{
  "train_examples": 39062,
  "hop_length": 160,
  "input": "log_mel",
  "task": "enhancement",
  "loss": "l1",
  "arch": "unet",
  "blocks_per_level": 1,
  "lr": 0.0041,
  "eps": 1e-08,
  "max_precond_dim": 1024,
  "steps": 11600,
  "batch_size": 64,
  "weight_decay": 0.1
}
Rows from block 5 of a small spectrogram enhancement model, named by matrix and row number. Rows with one number belong to one channel. Each number is 128 + 32 x the weight over its row's rms, rounded and kept within 0 to 255. All counts start at 0. Numbers have three digits each. After the name is the row's rms in percent of the matrix's.
After each channel's rows are labels from the 100 clips, of 14976, where the channel reaches its highest value: "responds to" is what is common among them. Only what is clearly more common there than usual is listed. The data: synthetic speech, music and everyday sounds put through simulated rooms and audio effects. In brackets: how many of the 100.
# convs0: first 3x3 conv (model.decb.0.0.convs.0.weight, 256x512x3x3, each kernel summed), inputs 86-171
# convs1: second 3x3 conv (model.decb.0.0.convs.1.weight, 256x256x3x3, transposed, each kernel summed), outputs 86-171

convs0.43 103:129128119088159126098175180119061140098118114188105143189084124089092170103149071196085104089126102100117123130153120108118161161130144153111097133166121143126118182128116127086114115136105100106076241115146215143147086153142139167059113139084119099126087156
convs1.43 087:097124127125104126115144119165092063128126061092132156128128124128131103169166141080116153145146120168102161170110145108139115072141113106147110174151084165120086136109136151084127148017112126138134090110153108102177179143153075122148170111153136109078101151
responds to: everyday sound (54); reversed (42)

convs0.216 097:166087095175186153106135089115098090071124114126159125141138135097110148168161109135164089156136167070122133151140136142073136111106178070076144134082120152152177106163098189125153131133170189133110171099109112096101201138097122112131115142087123095114144067
convs1.216 090:084125073126144128116138163114098140107094077186114109093117128085101081137153135152123123134158118185146062125177114169130088083144160132129114180133123081157136184164134178167039154149125094107101133137115158081205159100115111145147137134098168097155176174
responds to: reversed (31)

convs0.205 095:071105188107087145119096110162097106088096100156109113132105072088138097113129171157070087131104065132117105114086130098106129094122074113136153120105154077164126129158148166151091131162110099080167093131101126119112121146169094142141148117119103093160140100
convs1.205 099:148125121103154147117173094098180167110087089103123110145111131169120147085082167155110155140185129136134175128100147124123099149123117209128089093072111128154100132107154140080161147159160119132155092173138129095111163154075120176122137122157096094151156069
responds to: dropouts (74)

convs0.210 107:101091133116181131107110117112102156168141106120091119176160136112088130150116158148088149113132089127083157140098098135183135113112104136123072143100118134117077122096151210111168125112149113081125128130095145067115108122151157131127108104142134134078077118
convs1.210 105:080140126151104183119117137174099116109046157160157053125142067158102131137115148111216112078139132108187068078125147107152128124124149107093120106207125142168117155118138153069097203180116123147144093125122132148124067139164081142137079058153121170117124136
responds to: drums (52); reversed (38); wah (37)

convs0.147 100:082110084163073108102181165117190143113099159068102172175182072129101106088082128122143061167118110148112146133136131127120127134128123136177143184150106132114110158142134072117154101155115132145107174104129118081107114128193126057164082111142114132141117121
convs1.147 099:197144112134026090153086122183123142104085121142106066108166043118137131158134117079129131114111123111107110116114136099080064133136081114118052115137101123156142143106130152156107153083131094141134174120137124150138087140142125158108084126126137148159159109
responds to: bit reduction (67)

convs0.149 095:065131111117138218145147080136091111118151099128085076114099202092151123147069116135135084135175160130128074133124051129079080122125155091085074151117143148135132120063080122131175149150130098145150112100149131182101097095104099133134167131212127144095095095
convs1.149 097:103142139101106093155074132077144117118144202116062102083128097154095112117118141132145094092195117113121090139141141122074098143143149106126112147183138186126186173134084115185106073163125179099093089092095160100120089123153083138114145147099147127036067130
responds to: number of effects: 0 (52); everyday sound (51)

convs0.54 108:106141123124103124149163165167188122122114142058104096150086090145152143096088114150137107097159125130115107173137129107140112127119162168142115122109120122096149113128129136134128118140144127108146058109059099122098134139119143154101165140129112102143109144
convs1.54 109:121085075203155143158189113144135131099119096135130095132186164131136116097114098179116137122110094128129088126084088156104124132149155111117131131099118128152118075092125207161128172216158147153134138120121149106148074163166117095115144107133111124185153129
responds to: dropouts (92)

convs0.37 079:138100149128138154143181162107200138106121107118118112145099117151093099173131139126135140114179142135093138164056136098135153128139151126151128181106133074114184131115103185128122108122155148037138148189175062135079136139150133210105160137130135070114026089
convs1.37 076:108084132148139158070132104103146077152130122164130138138104146082186166117124141096134101151133136184164085118103138166093109156112180133153144098093106144166139179078045100146122152109121152094155114089175136212073047137123146125065124073171112093101122095
responds to: everyday sound (69); dry (44)

convs0.2 109:089145097094152164194113135114123099080103123123131196120132132160104158157143113124193081123130113119170163150120079090063122123166143132128093115131162117183156111106089161140107177143147126135144128126085148100131075082156115149115076109122136111071105149
convs1.2 113:194141135127116087072098079132157194140127175129143177113066145092104127146065150053170168125091154083137129152150191146170175106082135095182069068197107131115167031135094116137120198167112133104105089155137127147174122160085083113155143090080156102128134161
responds to: everyday sound (61)

convs0.101 097:107128124123106127104085116096048089135094141097108171166118129124135122156104088158121095111117118161182128124155063148053138068098120056163082108111152129137120183084110069135057102149056071138106122125074172147157150109138137135173130140056113086143143122
convs1.101 088:195164099105089042152152055127164103179172099118175190189140139104047135100138131156136155074124077115118052142166115169154126087150116121182128034056094143121122069084131163149127130132095093188187031102127123114147161120108111162157163119129146084104146150
responds to: dry (41)

convs0.59 093:118092148136009128167103189115128118111123117201164130146094151155103172113096127101112114172131089133056175060140141149071112112126059082148138076120111094167167131136120142113137126109146119105119165109071120121134175107117127152146151107138072102138143108
convs1.59 092:089178152149159108107124112157106128145119123136114168141107145153141140169175132103158142143188104122100166116116128163117088152162104139159140174153096182134144128089109105178112180138124124158134115078183077099102185151115133069133114070171188103194166093
responds to: bit reduction (50)

convs0.92 085:067131112084135162111198142169120145103135164143108111087100126125124072108169119126092122146169145154183129148127108088092097182124071152200134151078117148120121111137138073171123118049105134167105151083103158141179140143159113166093090102110179131126064115
convs1.92 085:081156114128044153109100128083162119121150156183110105081133062153181188100171145143073113105124114169067070144085136113154149155071105082120158068118092128107126151104113097096131101133149121045147179167129200184103073086130049121174101124166094165149142105
responds to: dropouts (84)

convs0.236 081:173125102147136137109133146150123123138166209168141102139145129114120185146120214135120149150154132097146124063172185123113164120139148070073136133083080081188061112067160132112160172130116149140097132112147194108124090137125127160153148165068156089143105145
convs1.236 089:181123080114069146135151073049137164129101117172247062169131139159166120139117115113115127150121181157153144110150139083136165168083124137156139161046158120116096112170126085136180160188110115103150121127102172144137144130132123118122155162139063185148060190
responds to: distortion (36); bit reduction (36)

convs0.143 093:149137160155124143119067127129135116193143120172096113161099161138161144178096110106153100130129153111084112159148122123169117116138051172146152083168118046107095105114140116111184080142138126123095139085103165071144134163151138113072116170100077156150173059
convs1.143 093:082135069151074101158103164176104146135059143125142059131147142147121083133136155103100063125157126157104125152116092126151076174151186150097133166106107123133109177200105136149137152091105146148147126072133078158154153137157100100167134175122138180114126158
responds to: bit reduction (69)

convs0.88 099:132139102192166135152070150147142096101126152154132112125122109141155141100075090080120140103147084125161112130152162118139119108122137190112169134067108104146064097105107137112168145134104114172123111142059158102128138144193093103108168113179110173084119185
convs1.88 098:123066129158112070046130027080120161139161089113200174110127152110094210159181132097118117155103131183101089171162101188091120135120124120174121098167119124127115157113118095107145153170129095113101124106112124138147149137142082145091136094118102131126139154
responds to: dry (42)

convs0.65 100:124190124121094147103146154197137120166135107065157240117129112160117166129138162122127143122128117090147124108091137146193056092108097135066141108140085124183133111115111128130096159109136081082155163122126153113124091153155113102101143087075133137136127158
convs1.65 108:098171164131116085131112170103145126133154119154121071119135124183126136151112141176150160146120176078093105157128114081079116165142055128118078161124142113123156099125147139177154206148159081131136150158154131120105147132099176186129140131074127108125116104
responds to: long reverberation (77); everyday sound (56); reverberation time: 1.2 to 2.4 s (51)

convs0.130 115:102172154107115147133131163146187129171163140164094161092142126103159137146124125142198095073082145174132134165115142133201106125168193181107173131139145095137159165120122079143127098154124111114089200091120076119116129102126071151110160107175116149162130132
convs1.130 119:075145162199128215122088176106157136138149137105098202095158143097120133157146165105140126174104136205179130109199109170166126087099110112130108144116124122174087046147146141132174143121098151120093136197098139093139150154140138081146116148137125146158132126
responds to: speech (78); dry (53); dropouts (33)

convs0.157 097:107125107143148163194090073108068132094110146148125131079086150142146091158076061162115137152114127144176122128130126143093100172158094159127137136081096158140076108089138118140152136150119146051127131112058105141153122124105177088121157152137107119094113131
convs1.157 087:095154115131072168119139132164080109133152151093135187143166122118104143161191091106219104103141174086067170131124136133108145154093130132138140157129149110154145113104136132125127113131148191127124050130171170152152134129093165135099161138143134148106109069
responds to: everyday sound (56)

convs0.66 097:134154103161139102118135106119118128094118061145111173104144147146148119107157158114126144051106149142159153134127115117086134163125105171127098148152132116137099201146153000144109135174072118124118143085145171138166141144182143112167154104138080087139093163
convs1.66 089:096131106129077179160138108133111108135119123127119155130158136103091141129141144132125178144119168170086125162097089105115167132114119138111071151131119126078179135148096183148160180077124075159110094089126155121155204120108083087136126109155138125118192174
responds to: drums (54)

convs0.35 101:134110178096107053194167108110077137174084133110127133118168162046166164140144142172155094062153174131099085157092165081100131058167175097100134122125126095136145190127105233134100167124114092106126074098112106089137077113149123133146063137153094179123125128
convs1.35 117:147161140122132162101165085082199146111196134140166083115106175172124141135094125146106173138171149140155084057106119078128182116131118041154123125113104085151125134113113114146142092181098128152131143165113115103142127097080172082105111141134099161165107133
responds to: band (74)

convs0.21 099:138101104124134103161145103101105123165056105073149156143156138122133123127118133177125106092138176166179133115157084106099153106168154125076154073136116130126083102118117176115073125076143122128153160101077081082105120141093137170132099157061119087075109150
convs1.21 099:077161136123160085123128134136152117114118110098113080172125191151187111102126086134080140137178108120082104181062139112080162092198133131144124089151119123112102139113131155146092123096144088178169133084143134125122103161114162106123142153084157139149162136
responds to: band (77); dropouts (44)

convs0.212 098:181133097131113157157136144140110111055113115064119058123114172144109078088090127138123112114172094116175128066112066105097079096147135118091079116154098131156137110097137116139094179148134151129170151120125137144124107123160154099121166126073095126115106071
convs1.212 112:118141164144111115160083146124104182143076119154122105131153107164083163134120087142121135132176139114137126077127160152093107108166127144101103110141130214160091167094159117143120186139130145148103169114132082162157151094075136113185119180074082150161142135
responds to: telephone band (34)

convs0.102 091:110113135099139133118087124116120131189154179114157099140143092123209118109147091133134150090113134155161109102107155166090054091127091109099115143117028140137097132106085162120089168187115098078198082099057115106118160125125116105129162143116115080123148129
convs1.102 086:091131195113124143106116130092131128089179134119152168108168134153151158129108120078130192187162135110084132069116136113166193183104127153158132174146140136093076118111179146089171099099084107170160173115142113161071143073127113144106145174081119140167143170
responds to: band (89)

convs0.85 104:114115179102094152175124118114131151144133114141111115077201158139140123116114149115104100100121176106118076110112114120084085084110102207059150093122046167114211144167077122115139094107106115108134123080074093091125174130135123161164060114115131141090123142
convs1.85 101:136084159155121155119078139124103115120112147114062138121122052140165111110078122108180148140171126071127133082148147088151120120099157109080128137142149109090141135171115189112143143115127104153189189132096140135121118098134109127100100077151138080162156143
responds to: band (69); reverberation time: dry (45); bit reduction (40)

convs0.201 110:179096156131076161093153161133124086133138111156069119133109108103145194139108189101176088136130133157104054156154154166106096080102162115161069112092119082128087134096158183107156106129083087127127168128125154147130137112123132120134107156096100078137182068
convs1.201 119:191135103034149120148150127159172112088082116093179127127090147177157132122111136127083100118137104129101090101141146113145154159149122160140153140146147162133166098108143137169071099151114138148131105121168199112118169083134183149155116123132108064101094124
responds to: dropouts (71); everyday sound (57)

convs0.235 098:162101146077145101080034106109180149129109098100140059102089111143119165120094144128099095115184155165092085070137145099053129133137116091102072096127125106131118098113117099118108074170155091123182092123163134141150080187123126193137126172096166130088121132
convs1.235 092:115066136215111143164164131205083161202192079122151141080116080103118214114119129104122154133138137136150076197117130146127089159123114141130139118159074115107165148150103114090061138098154126129119103136108100127094142085140073124133124126131117151098132178
responds to: everyday sound (92)

convs0.154 094:126073139150083148128106142132075118130134153155129133109099094165141104166132107148098135126097115161139085119109124140155160161158086105139126097120182133136136132131113079103105108204157157168131117126110038055177152062113161091103131107189138152110105145
convs1.154 101:087158099188157143079124134191128108150175152108225094145148108122129111119155061079125106121118078146137170127113168116170073127133098076102137146115148160191162111109148109162178153113105116123082179138170106109155071172133171089088110112145073134065135167
responds to: number of effects: 0 (56); drums (53)

convs0.220 103:139097140114150132151108122117098113113152156172103093117110139114156122101142112160158170100083115094146114082154170143066154107164191078100106101126141103073112113076118199100115091130164087094134148120104146133174132077146135119168145129085083092069131152
convs1.220 101:134091132156150142085109123113131107093173114111153161175146155164137155115153138125137182099118178155107121056104122117125136094167063072146137108160155123143074138130177135156133141136091186130140114138165140138180113120142122130136119141126118155143150093
responds to: wah (40)

convs0.69 100:123062138138168098159146181132114056174109068153088141119147123101148117127100149143146112122139162098160104127135137132194125149117116116074169098146098123149091132149144112110133113061133075114113088108126107065095148123148147149086184129119126132101128155
convs1.69 090:123144069096108078176122140175147196151088093165147146146125130156076142133178135075128152121137113158141171149121121073175077146131059115104068139118129133146126124135132130138187132114093099120137152126099120123119112148118042107166120065154113134138079110
responds to: bit reduction (40); distortion (35)

convs0.164 105:115154092126146151146090144153135083150137111087085161085102121166151141093169130146101101137138107094120120173073157144122124106141149133150091099086095129065148122140108094118087068143144129119146079119068113059112126106089132169118080140088124105129178099
convs1.164 102:101180128140156095154148127153159077099101128138119052164157165141135122121096153141055152104153123168142073133146034141096112135153082161117140227102124147136061175143158142128164148084120145156149114099171066197125157130137137086175128105148119155106121111
responds to: dropouts (61); bit reduction (50); distortion (34); number of effects: 3 or more (32)

convs0.44 102:090141086168152130131119091166162073128110166100109121142135143125147077083130133134094119092105115169125194129124119101127113090161076143072130127137124135169198146164155054110144115181137122182123138107150115137143118133176102114127168073105100184218160169
convs1.44 099:077167146132132173135059176130154119104093199144106092070180122167121132148114164125154081133193118090153122131086126151118143081114129136142133104023187146174125134116169191092176075117140147151083133170148123129138112149165134149160118111134130138159138094
responds to: speech (95); dry (45)

convs0.68 082:122156149132158126178113115145158166040125075163126123173138107113117144129171187109112161085148081129155097113153026133141138116153177114086110136166093106075103113085148124161144103123119097159103129064079096134124121201107085139127075125123104110130080158
convs1.68 087:081116190165133170081158151126140129196115073114186112151102159136115113206100187135150173125094175103116069161138102107142136130149115087111158126127117146209114108114188123165114210131118148097089089109178136103109117142100150159147141162172072116134102124
responds to: long reverberation (85); reverberation time: 1.2 to 2.4 s (54)

convs0.204 102:080153151135158135200099094129143080172115126156141107118143122115134090107153107135085143081138078181084100198083126117069134131127144130057137123126065104102213149136192147114144094131138113172100124070117080040116050119113158109097173080144145119086093186
convs1.204 102:122140162090155064087164124148168136153138142151153139149096146152157077156052135102152146130147124079159138081137143129184159144109092166145129151116194146111120116089139078100161065139134097139161089163136117149125115136103180134171152090115107150113062144
responds to: band (82); dry (42)

convs0.58 090:177105128050170104123086139183172113077126087145159137119151141155105098106138123174165099184186117150152128142107159149097156204131058127088106129135135105139162132159161116167120150142083075136139128109132209147148122147147126113131143129127098124118104125
convs1.58 094:125170087178143157135158153176104112144090154189155122160117146139095082114160047133116105179129102135185207151115082126157094160173133196119183131081092131149116107114130142128138110123139152118103130049196131108147102135153133148155146164165093102195109218
responds to: telephone band (32)

convs0.31 093:091139153144145101108131124173126095200172175102148102131159106162148071143100133168136111131133160110171077096122153107086102052138100108116123118147119112133156117125097166091124111119140091128118137092092126103061140137137137119151171143126172105110120061
convs1.31 088:139152140111106100166123089075119086124057078146129072114143120135140167111086147122118057076166104125161137125180102152102113133130170181113135167099213080127131196177125178159138150182125143094157107151123160157119127166136089115145125152148109108145111177
responds to: band (73)

convs0.206 108:084094159120059135167092088096134088110156111104108120079015195109152105142095112118096094091144138132157088101132143098169125136095142221146154101145100131116111160090140075131137180111126100163137087147149096172134122148153105120143057079126098157123146132
convs1.206 102:166157147071130205192181158192129152117126187105115088129162126129168104103108145146105077204163067122102140123137103127074144121141161148105147183133092143079148154151129186191085109176124127139128086147141171085137121094114179112155153147173158098118137149
responds to: dry (65)

convs0.17 118:153168144125113150137142106153125097135133119137092074098104133150126116155141147145111145134148121149088142090095075151158122101144130117139175101129110150163137105152087204125066146134120152122159122079145141120178118111147104135110125138143095131146096105
convs1.17 116:099067139177116152083143141089090154134140084184118136117109138103205161125154151149212169096131097099119097109098159146109155124168131120188131184162141165131171121150120091123135173120121156157135062162094127109133163162115054117172089071083143102113121143
responds to: speech (76); long reverberation (72); reverberation time: 0.6 to 1.2 s (44); wah (32)

convs0.15 086:100145087159119074108208145099201171078131106145116060167123117116119123180187139127115105138099113081172150117198103132185172111116117101194095155191170110143100137129087181094126095141128204171123133170116156103174139164134178115099159098139135128163089141
convs1.15 086:186135171073082162080074132121092112106166163117100095098177063096132139137116129120141201119141144103143143100110141095082140154160153062229112167093167164134163149106122135134120151123146129113043175119207138128125119164109167107119136121141084124068118124
responds to: speech (55)

convs0.190 088:121122174103158116140142057111111114138071086144156191137121137105140108121196124091088122098119132145138100145141106081096160099168141146173121128146135137100118141095119149090106197157146141152123113103117155154163170137111135114153114112130088081061135152
convs1.190 086:020194127135128106053102104182114053091114154117103113122149131117144071143133111086101122127124174168120115132134156193132131125120127153158147144106193185114141139175106158127126194116100128138120126149155139061097162138145205076131117086101146162149097167
responds to: telephone band (36)

convs0.124 085:107090135154169137174123153143127205134151144098107086133122143147088107101132183082122142146078154131171122163053156131058159183128104158144155132148172123119054156087137166104099121103125118131145111129113148166129204130132155079175155152096067118086126079
convs1.124 082:101122076064049129095110190101180110088111144104118168056148126092124136206117110143155151172110117090128139173105167117057095116088110099159089097130168092182154040094146114155127130162113143108106190088123158094108121135072170140141174134118089158088176064
responds to: drums (53)

convs0.56 093:089138166082098101131116143125171151105101132208140124168122113142139088131135110092116089139131121149086149157046150120085153175152031138093125118130126153067132121123127034178161122130104090104128118119128187149160130096105127126106121091183104172065108130
convs1.56 099:138191165118121173101097092074113107117135136172132125137126126177106149156140083116153086151152169133140127132119164065122092140108123120128193098080117085149078123116167143114216087096163104029138142131105132122150132139070170132124141147105130163096140073
responds to: reversed (31)

convs0.7 102:107105136127117156165131152077182107145123162174090105145147105137120172113089165160097114128160169121092122147128075153159126116193158084154113170142097120096128135163142116121143085155106074099120140098125142023077098108156106099129170108186071163191142094
convs1.7 105:146101093031137103089100084066143112147166117153164165107138124110105156128145118092095194155062115157164088104118157118186143149099104148122111090131176127079146130090123075108136166091056111101129151142114112158165106163139047108151116110108162156126136071
responds to: distortion (41); bit reduction (36)

convs0.140 102:124119159152123154098127134118099124187161188126091082113175127099133113126173200095113106103088173142134117111136173088145137054137112150173128160133123080139115126105142087083117132098143135164134132145159121077119150178086177065169077123173118144104164131
convs1.140 108:106094109077168193170167161170096098191085151135116101183149144106154091077122149114148094109136084133159118127113147138137110089170187162092139126142063093167133081130044091133090095188121106125165128099136133076084123123098154064136130166158109124140136162
responds to: speech (64); reversed (36)

convs0.30 100:128143177128172101110121142119146114118124145081095177141101175120108148117130106165150112150156170137216170075204101158126088099123142122110158091177138092126126076140093062158127123160082118130143121113159158125129103131137172138128083124085123096095137112
convs1.30 086:109129093096150168076096152123097143135154142167093123144174161132116141194070128086190103132098172120095080088140096123127109099122126137061146173133129209150119140128201136160124148128177074125145127160087084146164142137060129068079142139163174167094195104
responds to: reversed (35)

convs0.224 126:123150107129136136101131154154075080090116067141131195174134151098121093125120093141123102110159125130049106157107095147088112163106157083060080155088104098121164134169109067174170184079135114127090090125121119120101097129136127145097100120156156085060173153
convs1.224 122:140166099113107131152147146145165077161137117112055146098183146125118048167174109091147058153144109151170103172128135100105110126109131155119152167116100126069100104098139102113186113137126196070139138125160171090113163153109152138150193107115084100056105148
responds to: drums (52); dropouts (44)

convs0.116 090:099139118184177072099052128086152096097135140128166080107173128127080088143101080069142117145132140160128098073083135143124179122134127099096139118080095109121114078165066081135140146110070136120166109094123154119128059164164147100206142100198092192140091163
convs1.116 101:161107122135110127103099152124152136106148085136126113074085114122168155189126137165145109140127162124093122164161138149111220130135101094189082121098085087159129148134123143109112060072095120108072135093128153100156170167145114101144154090135184101095194139
responds to: dropouts (30)

convs0.74 111:172154110127114111111144142117125127149127143140116110119121133163136078095104198120152124095114146142173090076120113145127157118124100125153103129196149060109137103087092000131101109120141144159104147088160073180143129094163095110114134100189128131152141152
convs1.74 122:081158131086172167106180208105168119165136129069130195119132110117089125126094121104156098181070158168124136172113137186161093120160074123118115109075122144137172076155133142088163116116149132094088183128140147098125149139070130155159136085131092139173193087
responds to: speech (96)

convs0.179 097:134111157158113079177082160126143106066123106080139139084147089131097142090070091139186114123094125122089124075175099096219155111115139101143091111160086124191093161135116108171143153123099076093106145107135171116148177108054118125164172089157129125147079172
convs1.179 091:083091093197112191152142135197190169170118146082118099149116134139156129134140065130108105171180103199124145165103080197128131105159144106093185092047159172105100141141083092169158109073145174119107091134115136124179172117171134103125181110138126153095168101
responds to: dropouts (49); dry (42)

convs0.253 099:125175155084082085133123110088112159136141128143154179106102135050109116158167131132122112142106125144151146084117155190077056046158062101055114097082146141082166132147125214137108140161133126135163114113110124089136101107155066154199122134052183171100170153
convs1.253 102:135184144079182122101148163093098074104150100091105107108131123136140150135044177133127159144128130108059121121109113152100168102131100091142144156116157119142129151100136141172119064100153096182082140136174071111082113186079124145169094142077148070155108165
responds to: dropouts (59); band (59)

convs0.10 094:100066091130060093102148146128100162120123154089129076157135153096071140129101145094130158042143141101104152112132122107096209119116236139088149128060176147122199142170174068131108081149133103137123123140168107085133065104176141150153127120166122142099102184
convs1.10 098:140128095083087115150047127063136124096146178159100175113128147081135162159171158145123114120103167081078084140169154157131097132081113123108064141125051149145126121156130084140170144151106120103027107120082108115162160127109063162135164192047162125114138104
responds to: drums (73); dry (43)

convs0.80 100:094107155114103123127088111126131111151129133133134184156125135119122113098030184137148066074168070118114119134132112111152127205123126091073139131152085182116101127119154154148077129147162134161183084126140178082176128113074197121053106085131168045134139106
convs1.80 107:158134087103154125179096144111131119140124189147089102080144179139106077109140127198132138147120120139131153095119102145092173115129149077158135140092132126150143119170147144138110049143146124097127174161101153107064136168066100109175217154197144075097110129
responds to: dry (53); speech (52); dropouts (43)

convs0.126 111:140136140154108097121192132110144127207126140169094109110168107148128168137124136104173100127093125132156151055115115121205082169142143167115142123188142146124141117119149120110158133037132118104125121080148081084119166091133126105172096107118156108129124123
convs1.126 115:114136186119109121204146131060167143122152113130093110114144115099182128105149115128137113131137191118113089149061148164097105134142172109118118152125131097121143132120145145081117125123112205142132132084118156133151156134109096158131107147135106183127116075
responds to: bit reduction (74); everyday sound (52)

convs0.51 103:103196113158124155103112141141148130118157112203058117170139142168155081126151137100141121117143095122095084133127094133186080140171066162125115115180140119167102135157099120113178149143195161117127131114122123146095155132092101150140122162137199102187136185
convs1.51 109:089126165129130116069063087068120057158086071111119158155180114133136162124148079111185135120162176132138098087131146064075115136120106102108149105176141139168126121130138080155169173135157141109173166120143149110127119135102148165145091048127080126153162054
responds to: long reverberation (72); bit reduction (69); speech (52)

convs0.11 088:102093160075133174092112150144133115135157112170114143134193095172131097142111107127138119079114158079148174135140112114207164116133103067098111145180125096123101171140098086098159100188154147128077209120122146097077137101180182126119084102228106116156137129
convs1.11 083:186093107098119139163066166130133207132077176154166137161104125096116142191154083117102095144110127158134048151154110123113125091062083145110147166067175115105155147198127150154110136062151161063155121189102121138211136111147147113087140142102132143188128152
responds to: speech (56)

convs0.226 086:105076144154105156113136089096147160159120133170043123143119136138092111143142130129134136084142122136143133146120113085110139129175098173120122144131120174078095143115134101131108072113123147140133169143108143099108164133186097086118131100184156128115065124
convs1.226 102:065153123172110157150149118118142166079110084148125066120192091118108153133213105142145157191137137145127126143091119098120128152091089128095152170065189126197080131090124065173155163104141136120105066100125126087094161176160130118156132095120129146101121112
responds to: bit reduction (79); speech (51)

convs0.160 104:120111103128122129098132113114083118150136144153150159119122214115126131136102112125134119140107143130138137107188091117091140084133124109081131149111137074102099182096093088171147157132102112132125192156166104124099119117096082044127143147042072105092142135
convs1.160 104:148128059141103079063164093140134074157101108165104191105110135092118137063129133104065136096109074104115093162127053141136114127111165092072171092088141156116169165135111171137179121122158110113103038075138126110130078127123152158198151079131143068106108130
responds to: drums (52)

convs0.176 118:132160117122082137155124159194113132124126120159165162130148171134129107104086175129197140098179168126128081141118113106162155203156113147076119141117103114137151133171127018121087105105140141150126114093135100127112120106111127102109158128214134138164090090
convs1.176 147:077166095159175212080144199094163124139116115121155176094125119105097134178151113165198118131065095153122146153105129157123085125115073106085099180081120077131112099122207143119203149120151111145108137152106162131151101104163131163133117142126086169188196100
responds to: speech (97); number of effects: 0 (50)

convs0.110 091:128164077126153124144120125111133152206119150102129099124111156136145133150156117132167133106110144089163033071123141156137200099148137134136107085096117104078139145166069160101147120128106108065086153096092145127135143144132155150140184092105181104128144089
convs1.110 087:122146075190082089121125093159114167105066127139121179155128122169104120103135106075103107138097115149130187145114130161088101119070126110130160058136133172097137178154106131096143076111185146121176092196109101198138077136166051092163135163107126116145121090
responds to: everyday sound (54); bit reduction (36)